config.toml
horizontal_flip = true
encoder_qk_norm = false
encoder_moe_every = 2
encoder_expert_mlp_ratio = 0.5
decoder_width = 192
decoder_bias = "all"
decoder_parallel_block = false
beta2 = 0.95
final_lr_fraction = 0.05
Rows from block 2 of the text decoder, named by matrix and row number. Rows with one number belong to one attention dimension. Each number is 128 + 32 x the weight over its row's rms, rounded and kept within 0 to 255. All counts start at 0. Numbers have three digits each. After the name is the row's rms in percent of the matrix's.
# q: attention query (decoder.blocks.2.attn.q.weight, 192x192), inputs 0-95
# k: attention key (decoder.blocks.2.attn.k.weight, 192x192), inputs 0-95
q.161 104:056092139179092155172161109101114051136106101141146098109090069120107128140136117080131145134140119119110203113132152123139142123046097099110146186133140134067121137143111181103131146110099152150121201152149125127088132135110119076152125200156185108156132151138128109172156139167123159129
k.161 105:199171083065105104116090097098131179140164148121158121135138150109134129112109132146169103142095128134146114148075129177144120154119081114174150131106139136152122094142112090131102143124134171167115104124113157129150080156161195193105117190131142150097112164117147149130148172093107154121
q.162 112:145130092103115074100186135103123127093178133108074119111151134106159162128129141183188104091073129140137088093110201180107126154159108113157085150121076152118154114080119088199186078133135189183128139094114112152152143146110146181126150126094104141136148127141112152149184156073162132159
k.162 112:118107079082141178142164213098098117155100127070113117140114161140096190117120142144077111157110104131115131091170166110077123122097150104110094164160131105145121159158133105178170121146137094059112154140177087126105174173181077150126042099118109129089105141144118117140200153200177097127
q.163 088:110052190127111159140105156147082064096099124153149116155175126143108141092092091078135064120119126110131143124127054083141149071052117136089199122152140105139153117143135102064078080140130041112152142124161142180130087127094139123116116136131159108133169120104148177157120104190168066100
k.163 087:153115101185097067100129097106129109129141146125099075143138109149160073150121104121174153093108107131110109151069125185119159145135120125117162089088140138120089076091128147119146137124145178225130140110151162112134133106092128170180135166169153157110134129119156115148074120056150149158
q.164 120:152169085088089165092168124078115084129114138091113115141129133161091102162105048134090149171201093145056108071124133147137082157108166099078082174139157151119107177157137163159169163073129115113106138144119121103174092155175069134107070142147131125112103117121113161163106163144114174155
k.164 109:114153158161108103093090082135151157099150118136169139131105115132124081135147111098170090058143153124124106137130139114179104156163053156159122187142135111123116105144117120133042136096070140149178086204069165172166089089120164147109190140119162090151161104149124147103123042131074129142
q.165 096:112126145152158115169108085183088145084126112112176149140169083143156098151115111153078117114121115150158124151145142144088098155101141127148075141042099111168089090115116083161136158118100118143125126163117127174142119067099178125137152143174128154095112148178055112099074126141150155148
k.165 090:131073089104106167133083176119180095143174132152097146169146130133095204093145164176142174147111119064168138132150125085129096119164107092161128183072186162135123122095194141176112083100092108140113153131098136160105148119133157175093174072066107145166144109167144151153113177142150101117
q.166 101:123072179120130133126132173165065108140142133118120135105110125099131131131113100111152117081080123070167105104137154073171196154085096120123156126173140117077143141142143128103107042153135157163172102089153095145125097139127170193140180129092148099120145100133185228144180088072131098124
k.166 098:133188087122132085181157103109161143130111189104130130189097145115104110119098138165135128120138095164085153104065115197071185137122143120090097084074114141191151109115130174088152173103158138131105168150173146096151143164091108140184104150182114157119175132127064129156159171092137114093
q.167 113:149147124118092166142132166115091151121118158099150116147113141127109091133112021171078131185143124135128079093147082095162085138154191172118164090148176137113198167160184118117129124080194078105120119130121116156157109134172131170101087061120112123146093096087151143114148117128128122154
k.167 113:105139151193139141137150092173134104114157097108184147125128084085107104097136168117175133076144123133080133141100094181123161124133080161087093117129136095127114075137137175111076106108111131166112157151123155129115107061084130130173161151137124119146198074108100091090088081119094096166
q.168 109:151145104071134090140188155122106159133160152086061126120160165145146116096165142133135118117121121175178092089130176150090127150125147066185118129162102104153108124059137107218192067144077120145130137113139151114133147162164151128103146109104110101151121139112109142120169126118090123097
k.168 110:082102143100124189061183190048096135091091099104119178093123141181110171134081124170076174135121087135103112090142137116089144115144098135132133156110151121167145153155149130184170165104094144072087119131147129101103132092165077140108083128146130117120122150134131136157140143193170113151
q.169 102:122152102086105073138139154099112174143146170124070091126114169108117137093161099160114145136150126143128103066131137168135133133093176048096081133170150127140120129101149173153171080139142138168095112116103137082127179152187120107142085099094132127132101114118102161155145155085099143100
k.169 101:154128141121108234030176150083134164068121142142128171089143165100103126138096145136090105126142077172131103121146146137123153108117084160108112206199103113140145174163112142159108127099090137038103147154135078154090093114168097146150107100129110144162147083169075097162133128171136131122
q.170 102:200123133109128134169137105097128133175161152157144101155130132156160144144157108175086127132164072167125166075170160151073134089113157129154084149103120098103114118142110125223173170086174133119118147137091101109179190102122093166127099105134138114140157141178145090197150196092162158108
k.170 106:110080154080164151102144179145115152100101074113134202134109167136102146094118101114154107129078117163149138158149119140109130158105057115114089182125141144121147194154126143175094077173058086098086149136159098128074082098121186176124113125086108061082114153144104150123121133158128102152
q.171 105:140168154147103117099157108125162173149157175148069138096151126165129084075154183158139132090121153163094094176171182175082092122123162117160115103102136093160085112060130124190181096134092110139114069133165159153140139074150140124091158157103091144102155179155148121085124102104103104118
k.171 102:103081123096146124130160214048124119173096112140088102048096151135131158150104120115127133114159082075123089128127127111151095110166169120102132179133179127113101216154169143173142159105104110065145092145139111178105110120140107147101120134102110129154091134130130137148152147152156133149
q.172 103:143103145139130140094136118157143165065082133117116160096125184098209125177170181124181049082090165164110144139061150139145140145106091151154145109118085127163167108094095086152141090167094186156174127136187097146086098105104121178166127095137152121077156158156103125121121100109130085120
k.172 099:099107086092121127132163175100112109161175167137100078157130128159118103121147118160078134167092117095149103059154128082080141113153129100147127138125105135123107119164177126163181126114152109137142150122145111121143195187158091109066115098139171196161066189162117113177165192111190156085
q.173 094:148085161186130183136078083126098103135113129191191142155168092110088155135097119135054112141111085096161121075156133100155174088077094137114126099121128168099159133166107110103123136105149103107148138096126084179131111094131159169132107132157138114169104062127146144149136121142154110094
k.173 095:110148135153113098192072101215187078111122122140135082180139164095140126108124109100188146121103170120169164169050107170128133123152130123146137094126168146135135092078127155116130114188123113189116138139166188103132141125101170128197119200100150100085139120087131120108127099097066116105
q.174 105:131062205126147133160149038163093119130128113193132153156164114110122121082103148091142095110091149153204154147122153058099157080105111133142148072057113097110142112124098097115066100144138085126119120115146144177086167078090158150136170175164136092149157096150182132105162139126122104074
k.174 104:113108101049121118174174136132119102102103140135083116153139179131141187077121136154200146127094079116137160135067117180104161174145175070095122093133190158154106154094152155120183120187157149119098127115148147056100132124104155127167109165095147142090173125098107111122171156137157099095